config.toml
model = "image captioner"
dataset = "rendered made-up planets"
train_examples = 195000
image_size = 48
crop_scale_min = 1
horizontal_flip = true
translate = 0.06
color_jitter = 0.1
tokenizer = "word"
vocab_size = 28
encoder_arch = "vit"
encoder_norm = "rmsnorm"
encoder_norm_position = "pre"
encoder_activation = "gelu_tanh"
encoder_mlp_ratio = 4
encoder_head_dim = 16
encoder_fused_qkv = false
encoder_bias = "all"
encoder_qk_norm = false
encoder_layer_scale_init = 1.0
encoder_parallel_block = false
encoder_dropout = 0.1
encoder_inner_norm = false
encoder_moe = "soft"
encoder_kv_group_size = 2
encoder_num_experts = 8
encoder_moe_every = 2
encoder_expert_mlp_ratio = 0.5
encoder_slots_per_expert = 1
encoder_shared_expert = false
encoder_patch_size = [8, 8]
encoder_conv_stem = false
encoder_layers = 10
encoder_width = 128
encoder_positions = "learned"
fusion = "prefix"
decoder_width = 384
decoder_layers = 8
decoder_norm = "layernorm"
decoder_norm_position = "pre"
decoder_activation = "gelu"
decoder_mlp_ratio = 2
decoder_head_dim = 64
decoder_fused_qkv = false
decoder_bias = "none"
decoder_qk_norm = true
decoder_parallel_block = false
decoder_inner_norm = false
decoder_positions = "learned"
decoder_prefix_bidirectional = true
decoder_connector = "mlp"
decoder_tie_embeddings = false
residual_init = "scaled_by_depth"
optimizer = "muon"
muon_scale = "match_rms_adamw"
lr = 0.0015
momentum = 0.95
nesterov = true
orthogonalizer = "newton_schulz_5"
adamw_lr_other_params = 0.0018
grad_clip = 5.0
steps = 5400
batch_size = 64
epochs = 1.8
lr_schedule = "linear"
final_lr_fraction = 0.01
warmup_steps = 1080
weight_decay = 0.2
adamw_weight_decay_other_params = 0
Rows from block 5 of the image encoder of a small image captioner, named by matrix and row number. Rows with one number within an expert belong to one neuron, the router's apart. Each number is 128 + 24 x the weight over its row's rms, rounded and kept within 0 to 255. All counts start at 0.
Before each expert's rows are labels from the 100 images, of 14976, where the router gives the expert most weight on average: "top examples" is what is common among them. Only what is clearly more common there than usual is listed. The data: rendered made-up planets.
# router: slot weights (encoder.blocks.5.mlp.router.weight, 8x128, trained with AdamW), inputs 0-127
# up: expert up (encoder.blocks.5.mlp.up, 8x64x128), inputs 0-127
# down: expert down (encoder.blocks.5.mlp.down, 8x128x64, transposed), outputs 0-127

# expert 5
top examples: full; glowing rim; desert world
router.5 [114 142 133 118 159 130 128 126 159 137 146 134  97 138 171 163 170  97  89  74 130 131 112 124 158 149 138  98 165 126 127 127 110 156 101 134 135 133 101  83 152  80 136 107 121 108  80 125 158 151 120 146  75 164 133  90 124 137 143 112 125  90 145 146 136 153 110 108  97 119 159 130 162  87 142 143  96 165 139 137 142  90 144 123 107 117 149 130 131  99 140 179 115 184 143 123 123 126 126 126 165 138 103 149  94 138 129 159 143 137 138 136  91 157 134 143 145 145 122 131 116  92 168 144  89 115  84 125]
up.2 [130 143 112 116 121 131 120 120 165  97  99 103 119 137 141 140 153  99 123 111 121 120 110 109 164 107 135 116  74 111 110 109 128 166 120  98 110 141 127 153  50 125 157 141 151 184 143 145 149  94 141 105 103 153 149 152 117 131 152 143 135 142  79 102 137 134 138 167 121 115 137 119 100 105 108 100 138 135  85 128 112 145  89 134 104 189 119  85 127 144  98  96 146 143 122 149 191 115 120  96 138 137 141 132 128 115 130 146 122 121  77 147 107 182 134 131 105 110  98 142 133 106 161 175 118 130 133 129]
down.2 [ 89 123 123 153 129 152 121 131 110 128 129 161 113 106 124  98 147 116 142 125 124 151 147 153 102 112 107 119 206 117 150 122 105 143 112 140 131 122 123 168 134 109 143 130 112  96 121 122  83 171 153 115  98 115 110 147 152 147 121  88 106 136 100 138 156 147 116 153 136 174 128 127 148 161 137 165 133 131 102 121 126 116 147 132 136 112  94 101 132 100 152 154 109 113 142 130 123 132 150 142 121 165 113 129 148 142 141  80 101 105  91 108 151  70 127 127 114 185 113 180  48 128 123 100 120 115 105 175]
up.3 [134 102 149 116 140 132 104 141 125  80 134 174 115 113  87  79 113 108 109  97  98 135 120 127 135 167 116 111 113 134 166 134 170 144 143 157 134  96  72 130 127 108 170 150 116 118 135 124 137  96 123 157 122 134 109 129 130 102 173  79 129 132 131 122 127  95 104 132 142 160 121 143 115 114 126  90 122 104 148 126 132  98 124 160 130 176 176 134 117 130 133  89 104 140 175 127  93 120 121 129 120 123 107 173 184 109 120 114 104 140 140 123 117 163 143 156 129  71 100  91 111 146 138  90 153 137 115 167]
down.3 [115 155  99 102  93 115 144 101 149 178 123 104 145 103 147 141 153 101 122 139 140 101 115 142 102 164 147 155 135 188 142 117 102  93  94 112 158 127  98 163 126 130 103 139 126 115 139 155 122 144  78  92 160 127 112 126 120 151  84 139 139 176 129 152 117 141 134  92 101 147  95 103  92 130 107 132 150 126 110 139 140 110 158 136 149  84  85 132 144 133 117 138 114 144  78 128 138 153 181 125 113 169 155 124 101 154 133 158 107 111 115 121 176  79 137 116 114  95 115 130 148 115 125 151 103 124 100 110]
up.4 [135 130 150 126  79 154 145 117 105 124 109 151 111 109 121 132 141 139  96 138 191 121 111 173 116 102 148 153 120  77 154 131 118 123 112 172 118 152 125 127  92 148 121 126 180 159 122 118 113 112 154 140 103 195 132 161  94 153 131 161 149 114 104 106 120  80 176 165 124  95 160 107 152 130 105 140 123 117 122 130  96 104 136 105 142 153 142  79 117 122 111 158 140 164 122 130 104 136 135 130 123 116 119 107 129 147 159  90  91 131 158 145 155 168  86 154 111 136 141 141  96 131 134 164 106 121 143 111]
down.4 [115 135  84 145 122 146 106  99 175  67 169 118 148 128 160 131 130 144 136 114 129 140 130 106 120 140 120  86 142 158 133 169  97  98 111 120 145 118 122 151 121  85 137 117 117 123 127 154  77 113 155  90 156 137 147 147 125 140 151  79 108 167 146 126 118 148 113 106 125 145 107 106 152 137 152  96 148 116 128 105  97 108  94 110 151 138 158 108  79 124 162 115 123 113 127 158 145 135 115  99  99 119 157 162 116 165  80 141 101 101 138 112 124 113 155 140 171  75 103 113 106 160 125 119 133 112 109 173]
up.5 [151 125 112 118 130 114 153 101 140 122 116 177 148 110 140 157 143 150 185 164 124 157 146  82  77 129 120 128 136 131 141 108 143 150 145  97 148 117 127 115 107 137 167 111 107 112 126 125 114 141 118 119 163 126 101 113  95 117 141 123 102 152 166 145 152 156 133  68 140 148  80 122  78  90 170 120 119 138 131 133 155 143 157 165  84 152  96  91  85 112 131 117 173 166 101 127 141 115 153 129 118 129 161 140 142  60 110 112 139 143 129 136 151 140  80 120 148 112 152 112 130 143 120 125 115 111 138 146]
down.5 [ 82 115  93 126 140 134 119 115  99 140 153  90 140 137 148 113 146  86  94 111 118 123 171 181 133 125 143  75  98 128 150 137 122  70 119 184 157 115 102 147 147 100 132 142 127 118  71 138 162 116 144 131  93 146 149 153 136 128 116 141 123 120 118 135 130 144  98 178 149 129 141 137 155 151  68 151 108 127 154 158 145 119 105 109 154 133 149 186 143 113 174 156 104 108 122 123  91 167  79 119 168 137 141 103 127 143 118 149 114  97 137 118 147 143 165 140 119 127 128 130 137 126 119 110 116 115 134 112]
up.6 [104 146 111 104 117 109 112  96 107 170 145 121 196 156 149 156 116 103 123 121 184 158 158  81 122 132 101 149 151 201 125 121 135  95 130 116 132 120 143 137 127  96  97 149 153 127 133 129 158 137 111 143 105 121 116 125 114 130 108 158 118  84 120 203 101  96 151 133 112 133 104 137 122 117 126 146 103 164 153 149 164 118 111 125 119  94  82 118 139 138 140 153  98 115 159 125 126 100 123 101 120 128  93 104 137 122  94 120 170 140 119 119 147 126 102 134 122  96 172 127 108 117 163 145 126 126 171 134]
down.6 [149  95 178 147 156 115 119 148 167 104 113 136 104 111 107 111 142 104 134 139  88  73  72 140 153 152 146 128  91  87 122 143 158 151  80  92 106 123 140 134 128 151 134  92  98 129 150 119  70 125 147 128 111 121  97 143 135  92 113 146 153 149 158  99 142 152  96 129 160  92 135  91 111 134 163  99 160 105 121 140 111 138 115 171 184 115 155 124 118 113 155 130 120 174 110 109 126 129 134 134 141 163 141 118 120 109 142 152  94 112 118 106  80  91 149 108 130 136 125 131 119 123 121 110 147 141 152 110]

# expert 6
top examples: rings; moons: three
router.6 [122 150 119 161 154 107 100 112 117 136 129 117 133 145 116 138 145 112 114 152 158 103  98 152 124 114 152 161  88 152 145 108 106 129 107 158 150 155 146 150 164  99  85 193 153 160 133 140 164 156  76  99  94 111 109 137 126 158 129 167 127 129 124 144 129  84 143 119 156 146 144 100 117 112 148 121  82 132 131 160 138 125 156 144 103  99 142 101 137 118 107 160 132  85  94 138 103 118 170 100 102 113 106 127 117  96 103 103  92 126 162 150 113 104 102  97 129 182 137 135 129 168 138 130 123  87 150 125]
up.2 [142 115 137 135 108 133 117 133 128 118 150 108 123 158 133 125 154  84 125 165  95 113  75 120 105 104 120 125 107 135  94 112 126  76 109 127 162 164 168 124 111 136  77 120 149 153 151 142 154 120 101 129 111 138 158 157 147 142 148 137 186 100 133 161 180 136 137 121 146 112  90 130 103 143 184 103 158 128  91 140  98 170 145 103 122  97 124 129 128 128 134 160 120 106 135 109 144 107 155 134 139 168 164  91 100 181 100 147 143  82 125 140 115 172 115 102 114 145 134 145 123 129  91 118 113 114 142 136]
down.2 [ 93 141  98 134 168 118 143 104 126 119 135 134 138 136 117 104  83 171 132 134 143 166 108 158 121 114 100 169 139 123 150 134  74 161 120 160 123 103 122  95 142  86 135 168 121 156 127 139 134 172  95 118 133 120 126 132 117 117 137 135  91 141  97 132  94 104 155 111 125  77 143 137 136 153 121 101 132 153 188 132 119 137 141 109 138 140 117  97 160 108 128 117 140 133 111 129 100 127 121 108 139  93 107 152 184 126 159  70 125 154 161 135 165  79 119 159 101 147 128 103 126 132  89 122 107 169 102  99]
up.3 [119  96 115 158 135 126  90  94 114 111 150 129 129 101 104 117 157  67 114 107 114 127 148 137 121  89 149  49 130 103 142 129 120 110  98 104  84 116 114 116 152 103 146 137 120 146 139  90 120 182 157 124  98  82 133 157 135 139 117 127 155 117 146 111  94 143 127 123 145 154 111  96 153 156 124 142 101 152 121 105  95  98  92 155 128 114 159 142 127 103 131 148 155 122  94 137 140 114 105 135 118 141 111 175 131  88 119 121 131 139  86 117 151  94 161 107 176 146 117 165 105 152 114 145 128 172 112 143]
down.3 [146 148 129 132 178 175 131 147 106 147 126 149 146 129 125 189 146 176 148 129 187 175 112 127 160 179 139 140 107  67 135  86 141 111 136 123 144 136 104 166 123 165 128 114 130 115 117 169 125  79 140 121 151 166 116 125 147  90 149 154 127 144 116 106 123 105 104 116 107 138 120  95 146 108 128 147 128 125 114 136 133 156 141 100 151 113 129 109  98 148 154 105 117 163 142  91 112 125 116 184 130 121 140 119  93 108 160 176 121 128 127 128 172 103 123 150 110 122 148 149 120 114 147 119 139  99 154  98]
up.4 [124 152 121 149  94 138 164 124 113 119 126 124 160 139 145 124 133 141 135 119 163 172 115 106 116  86 116 147 121 113 156 148 166 124 133 107 155 139  95 126 138  82 146 157 155 125 129 109 146 174  90 116 111 125 137 114 121 120  79 125 114 166 147  94 127 147 125 116 132 137 100  84 119 105 108 157 123 138 124 119 168 110 186 162 120 150 128 125  99 154 137 107 153 143 165 142 141 140 113 176 151 140 101 110 171  77 175  97 148 160 145 158 160 114  97 162 129 112 113 148 145 115  75 108 136 151 127  89]
down.4 [136 113 137 142 186 146 112 112 164 126 116 151 111 123 101 145  95 119 120 153 131 112 145 155 114 171 142 129 153 110 128 114 135 124 154  88  89 143 134 167  77 146 132  65 126 148 133 143 139 119 112  88 163  87 108 107 123 150 147 122 123 110 154 120 172 121 129 107 147 132 127 190 133 111 115 111  97 143 160 124  95 121 106 167 148 159 124 114 125  78 132 146 135 157 148 124  97 119 133  99 173 132 126 116 104 159  89 152 110 102 153 124 105 147 178 104  94 147 134 123 126 129 176 151 107 149 152 107]
up.5 [142 153 167 154  94 143 165 196 132 126 107 140 127 115 100 119 131 118 131  74 169 145 132 180 108 158 154 138 184 136 118 118 151  99 113 125 109 133 138 160 127 130 119 136 135 121 150 174  94 170 101 141 139 146 124 155  92 125 102 114  91 122 145  89 141 144 137 133 100  94 116 136  91 142 112 102 102 125  97 107 115 137 154  97 132 164 129 120 121  69 127  93 113 149 152 141 120 143 139 114 120 130 128 120 173 123 124  96  96  95 134 114 167 115 137 117  90  91 134 157 150 122 127 129 145  77 119 115]
down.5 [142  90 124 122 132 124 117 103 124 120 140 125 118 155 142  70  77  89 113 150 116 107 147 148 109  99 117 140 133  99 157 160 135  85 170 105 122 145 129 112 143 111 124  95 142 118 107 109 106  98 128 108 103 150 109 121 132 167 144 112 174 106  75 150 102 135 116 135 104 134 170 107 120 122 131 107 120 101 101 109 145  93 134 161 123 107 101 133 106 149 146 136 137  82 154  74 106 146 129 129 120 143 107 120 135 129 173 155 177 143 169 137  58 173 107 117 131 126 110  96 109 157 133 113 156 152 126 119]
up.6 [136 156  74 106 183 142  80 145 126 114 126 116 139  92 127 154 105 148  94 143 148 103 120 130 167 160 158 134 112 154 147 135 175 158 167 155 134 130 119 135 131 113 137 134 118 130 140 161 186 108 138 147 133 121 171 113 118 100 134 168  95 129 113 103 117  86 112 143 124 139 142 140 156 161 111 126 152 147 140 121 128 121  72 156 147  90 131  93 152 146 111 169 132 102 123 102 122 158 155 131 100 129 128 150 113 104 124 144 135 134 129  89 129 103  84  80 106 142 152 131 160 161 116 116 158 120 175 111]
down.6 [ 99 149 119 142  96 151 151 138 142 127 152 105 146 105 146 135 156 115 128 132 133 109  76 127 160 149 103 160  94 125 142 155 142 103  90 124 101 159 120 153 145 106 103 157 150 104 151 142 127 112 105 107 134  89 136 130 151 115 124 141 121 123 146 163 160 122 112 156 125  93 148 111 125 161 100 138 132 133  98 101 111 149 168 153  92 136 163 146 117 133 123 141 100 141 118 138 140  74 100 142 153 181 124  95 106 123  85 102 148 157 134 156 105  98 150 180 100 161 134 180 108  73 134 125  97 108  96 146]

# expert 4
top examples: ocean world; rings
router.4 [144 119 168  96 129 166 151 143  91 156 103 136 110  93  98 103 126  93 145 173 146 105 105 161  89 103 124 156 146 113 150 100 152 123 109 105 130 108 161 100  93 150  94 137 137 105 133 151  85 136 121 114 146  98 121 100 103  86  97  99 144 133 145 153 150 128 101 139 113 144 108 169  85 134 103 124 151 101 135 123  94  96 138 125 167 151 154 156 133 126 124  96 115 101 105 171 161 142 153 161 103 144 136 143 135 121 100  95  97 169 124 143 134  95 111 132  92 144 152 127  95 130  97 125 128 122  92 147]
up.0 [191 120 138 161 140 124 117 127 175 167 109 125  78 108 114 106 110 117 124 109 164 118 159 101  98 125 106 124 100 131 208 114 118 150 108 135 167 115 113 113 172 151 130 127  98  88 144 129 135 157 142 132 136 131 123 152 149 141 120  90  84 184 153 163 181 118 145 124 113 158 140 171 132 140 154 145 118 141 103 140 128 154 158 149 103 137 143 129 128 119 134 147 113 147 144 145 116 113 146 109 124 157  87 126 112 113 155  93 121 130 138 151 113 140 180 101 132 174 140 154 134 147 141 153 112 112 107 117]
down.0 [ 63 141 108 153 107 103 159 110 119  90 134 110 165 155 126 115 148 143 130 114 134 111  97 107 146 101 156 125 113 124  61 137 146 151 161 150 138 116 144 168  90  72 130 139 115 140  81 117 131 149 113 122 144 108 113 124 137 115 152 145 140  98 105 101  95 101 118 105 104 153 107 116 113 117  99 104 157 128 136 130 163 128 125 126 155 136 118 106 161  94 129 118 145 146 141 158 172 123 142 120 119  96 199 143 171 132 110 203  96 132 145 131 104 142 120 139 112 109 117 141 143 136 144 132 152 134 158 111]
up.1 [ 77 120 102 126  89 106 165 126 157 114 147 142 162 129 115 156 130 113  70 133 123 138 120 119 114 112 172 131  99 192 106 124 175 121 119 140  94 148 114 132 110 122 126 178 124 125 133 108 142 121 119 135 150 160 135 113 167 144 100 170 173  97 135 152 124 139 139 123 186 100 105 131 124 161 103 112 141 133 177 110 176 110  91  98 168 137 136 150 135 135 123  85 131 123 135 139 123  99 114 136 144 151 136 151 147 101 106 137 102 116 141 116 101  80 107 100  81 108 105 156 144 107 132 141 146 116 132 124]
down.1 [106 109 114 108 166 146 113 120 109 116 150  86 132 122 174 128 107 135 130 138 131 160 161 141 210 124 132 142 155 177  85 120  89 130 124  92 144 160 103  97 154 128 153  92 112 126 148 118 127 121  94 123 106  90 140 124 138 126 135 102 105 148 107 165 109 163 152 119 155 101 110  97 135 121 131 145 102 134 152  91  87 153 134 127 115 123 117 135 136 111 113  97 108 113 160 105 138 123 112 127 113  86 131 121 146 140  98 139 163 168 143 150 116 150 168 203 153 137 137 106 134 157  99 101 136 109 123 150]
up.2 [ 93 147 189 148 161 129 144 138 154 153 133 123 176 134 122 134 161 140 119 113 158 125 154 115 112 154 127 136 125 125 109 149 134 122 120 104 130 142 109 104  90  98 146 130 163 126 117 117 113 172 129 148 156 137 126 121 117 165 122 119  82 130 180 133 117 130 105 110 137 134  96 163 131 145 149 144 139 121  90 113 158 161 104 159  94 147  84 148  84 122 150 114 131  99 129 139  83 105 136 131 123 165 156 128 176 134 140 103 153  74 117 116 152 111  98 173  72 129 160 143 140 124 127 155 126 155  85 163]
down.2 [135 124  92 130 135 124 125 106 114 113 147 137  92 149 137 108  96 117 148 194  70 152 114 139 123 109 124 122 156 103 134 137 153  92 125 159 113 118 139 158 170 134 112 150 119 132  83 142 111  83 127 111 131 134 158 128  79  95 126 148 178 119  74 128 151 106 145 116  99  95 144 105 123 127 126 125 113 139 149 136  72  87 123 102 128 116 136 135 132 136 128 118 143 111 131  87 155 163 127 111 113 135 106 126 114 135 108 113 140 150 124 184 115 158 132 112 195 108 108 119 132 118 143  76 101 121 164  88]
up.3 [145 137 125 143 151 135  87 133  94 156 135 164 108 114 138  79 148 127 114 165  81 134 139 150 120  89 114 109 107  73 145 109 135 106 109 154 155 134 136 192 142  86 145 139 162 113 120  92 101 146 140 146 154  92 169  89 139 130 144 139 121 118 144 135 137 109 129 122 131 163 125 127 151 130 112 151  97 130 133 162 154 196 148 107 127 112 154 123  79 106 151 139 102 162 146  93 122 125 186 106 157 103 134 127 116 106 123 152 112 157 122 133 137 110 110 149 136 126 178 140 105 133 122 111 143  94 158 123]
down.3 [150 143 132 125 112 116 150 119 189 130 123  82 151 131 135 185  82 114 146  87 142 117 101  88 125 117 155 166 118 187 101 141 147 147 135 121 140 125 145 104 124 172 133 126 122 142 131 166 162 124  84 103 162 157  83 128  79 149  97 116  94 131  94 119 148 157 106 132 121 123 176 132 109 122 128 102 141 135 135 120  97  99 119 137 159 131 141 148 144 131 140 103 153  82 105 131 165 121  85 126 116 128 103 119 158 128 142 105 134  99 110 138 129 163 139 111 128 132 101 106 146  98 138 114 115 175 115 169]
up.4 [159 139 124 114 107 124 180  97 109 176 118 107 144  88 146 131 103 142 139  91 122 137 154 157 132 113 126 141 140 132  90 110 114 137  97 149 123  94 147 131  96 127 119 169 128  88 121 168 151 163 109  93 126 148 128 167 100 115 141 130 136 107 163 148  84 137  89 128 159 114 100 120 170 152 116  72 150 137 131 146 100 140 125  98 171 118 168 140 142 113 149 120  98 120  78 142 112 153 140 108 168 144 128 134 124 122  72 119  96 125 108 143 174  96 129 110 150  93 114 107 137 125 116 111  87 122 133 106]
down.4 [124 136 115 125 106 170 100 109 155  76 155  98 158 114 185 147 136 158  94 160 123 135  90 107 163 189 142 121  93 148 144 113 113 132 117  85 107 131 106 121 141 121 109 119 117 133 122  85 150 122 121 131 100 100 115 138 105 139 121 100 148 133 108 206  91 130 101 100 180 121 140 135 119 161 151 125 109 130 138 130 147 123 143 111 121 123 124 115 147 117 113 126 114 124 148  97 149 159 119 122 147 132 140 119  99  81 147 194 166 152 142 157  98 161 141 152 147 136 132 100 104 108 121 124 160  96 129 134]

# expert 1
top examples: rings; moons: three; cracked ice world
router.1 [102 131  97 141 138 118 125  93 138 123 132 137 126 165  99  84 112 106 120 160 148 110 137 166 114 140 119  99  92 154  97 130 115 141 158 145 142 141 115 119 163 148  93 192 112 174 142 118 118 120  84 123 111 115 117 148  88 100  95 127 158  93 126 135 132 126 145 118 104 170 124 131 126 160 158 142 132 146 122 162 156 106 125 100 126 114 145  93 158 155 163 128 153  95 125 125 153  96 121 151 117  86  96 137 116 151 126 135 164 117 113 174 129 102 103 115 151 129 149  69  82 151 119  84 153 119 164 135]
up.0 [ 87 134 159 153 131 130 137 179 134 109 132 121 111 140 137 157 157 125 135 115 147 149 120 139 158 120 104 170 118 106 124 155 108 134 209 171 135 119 120 158 130  97 120 135 168 148 173  99 135 154 171 120 167 114 177 145 100 105 138 146 115 112 106  94 174 150 141 181 110 113 139 113 131 138 115 129 120 120 107  83 127 137 129  94 146 111 101 161 112  97 151 152 106 140 142 114 152  85 129  96 129 137 143 130 101 151 143 147 118  99 113 164 155 121 112 167 134 107 105 142 148 148 152  94 160 149 116 113]
down.0 [175  98 146 162 145 138 131 120 152 154 149 183 162 108 116  93 106  94 114 116  69  89 111 103 106 140 117 105 133 137 106  93 157 118 101 112 114 163 110 124 153 161 146 132 101 110  94 128 118 112  94 142 123 154 126 147 131 123 124 110 159 143 111 170 134 125 112 102 114 161 106 131  94 139 181  84 141 107 136 148 159 132 149 156 135 107 147  66 167 157 110 119 129 155  99 130  94 125 138 158 172 137 130 124 155 124 130 133 165 108 119 115  95 107 138 108 131 121 148 141 103 128 103 125  91 114 104 174]
up.1 [ 91  84  93 132 152 132 142 130 115 106 125  55 121 126 116 111  93  86 119 131 133 148 133 122 137 110 196 179 127 140  94 148 134 136 157  79 130 151  94 139 146 128 134 118 107 164 178 135 134 122 137  96 117 130 119 169 139 111 126 101 126 122 100 129 128 165 126 101 124 128 100 107 168 145 108 124 141 110 119 137 118 124 196 106 148 111 150  82 133  86 133  83 118 149 122 131 134 143 114 111 123 125 124 122  95 112 113 148  81 134 138  86 144 155 144  99 112 154  91  90 139 154 144 108 144 132 106 118]
down.1 [ 97  97 154 207 141 158 148 131 176 102 133 154 137 119 109  98 143 102 105 142 157 137 126 147 145 139 110  85 147  53 168 102 141 168 118 127 112 147 119  77 166 134 132 146 110 103 109 134 124 142 113 111 138 111 145 110  83 106 110 106  92 159 154 111 163 119 129 102 149 118 146 119 148 137 145 141 109  87 141 121 146 150 117 122 113 139 102 209 171 140 133 128 106 154 106 151 124 119 142 116 111 143 114 126 168 130 140 138 134 106 133 113 116 125 149 160 119 122 122 146 132 146 112 170 137 134 135 106]
up.2 [129 149  98 110 179 104 149  97 153 141 138  89 125 184 178 154 171  96 146 149 119  99 123 109 128 177 149 138  78 133 142  90 115 115 136 159 115 106 139 154 161 105 140 168 140 172 125 107 133 123 128 130 101 124 136 158 115 137 150 115 141 135 108 136 121 178 132 146 120 176 122 137 100 139 116 110 157 182 139 109 118 150 111 141 123 110 126 119 108 121 160 142 144  71 123 122 142 120 119 157  75 114 103  85 119 130 120 138 113 107 121 156 137  83 145 105 129 131 140 106 101 128 121 104 143 100 169  96]
down.2 [105 111 131 139 110 137 139 130 102 125 150 123 158 135 121 111  99 144 136 144 132 110 102 156 115 134  80 145 149 141 132 145 142 149 108 185 123 140 142 115 140 117  93 150  94 154 117 128 170 137  87 116 114 100 121 105 107  93 155 177 154 104 128  95 206  70 101  94 106 119 148 110 116 133 128 114 160 122 158 168 130 140 176 135  95 117 156 118 121 153 136 184 109 130  85 135 146 104 114 125 124 141 167 120 127 185 130 124 158 136 152 160 137 120  95 120 122 167 102 137 119 143 123 123 102 147 116 105]
up.3 [103 142  90 127 150 102 136 103 132 133 130 165 156 138 124  93 125 120  88 125 123 130 118 120 135 101 131 102 107 102 117 130 155  93 124  85 148 142  74  94 182 126 153  85 122 100 134 140 122 114 151 147 155 129 138 114 118 149 129  93  96 159 172 117  91 158 160 154 129 106 185 155  69 104 110 146 138 110 162 133 107 138  97 156 158 163 132 104 132 131 138 100 105  70 140 135 102 111 138 124 107 120 159 149 164 119 143 105 131 162  88 143  90 163 125 105 131 133 129 125 164 146 130 116 147 111 119 144]
down.3 [156 151 161  99 170 116 153 157 123 150 115 108 141 139 136 139 121 139 124 118  90 125  95 124 133 138 162 162 115 137 152 175 181 124 152 130 104 163 131 109 123 157 104 112 119 126 118 136 108 114 123 131 136 187  95 123 103 122 122 135 160  80 145 122 127  80  91 125 113 142 114  89 143 139 103 114 194 117 121 138 126  97 121 141 109 115 101 153  98 143 159 119 176 153 140 182 147 123 138 136 132 106 113 118 135 121 123 159  91 131  76 156 127  94 135 106 144 127 139 162  97 134 158 159 145 163  85 147]
up.4 [142 111 162 158 107 134 138 127 116 124 133 133  76 118 137 120 111 132 172 107 173 137 101 144 122 148 125 156 167 122 132 112 153  96 177 125 102 120 113 164  91 119 135 120 100 138 137  92  93 100 169 113  99 164 109 158 113 102 101 140 151 133 114 124 106 111 121 116 119 108 128  72 130 103 115 100 121 122  97 157 109 104 167 155 122 130 115 123 120 143 117  95 162 162 102 167 119 141 105 148 134 120 130 191 176 119  98 137 144 128 123  96 175 138 124  97 144  77  91 134  90 136 145 145 128 167 138 130]
down.4 [119 120 140 150 114 136 124 132 139 169 130 141 135 147 114 113 132 120 138 136 117 135 127 123  99 126 131 137  98 134 114 101 100  96 102 142 127 148 120 137 172 116 135 102 136 109 120 114  93 168 136 124 136 105 109 100 175 195  98  79  96 115 180 138 170 104 154 170 177 113 155 126  79 109 157 117  79 108 140 115 140 127 130 133 140 133 122 130 135 128  97 121 118 140 149 143 106 184 119 138 157 158 115  80 129 109 144 145 166 107 150 111 141 112 134 112  69 184 124 135 156 164 118 155 132 141  94 156]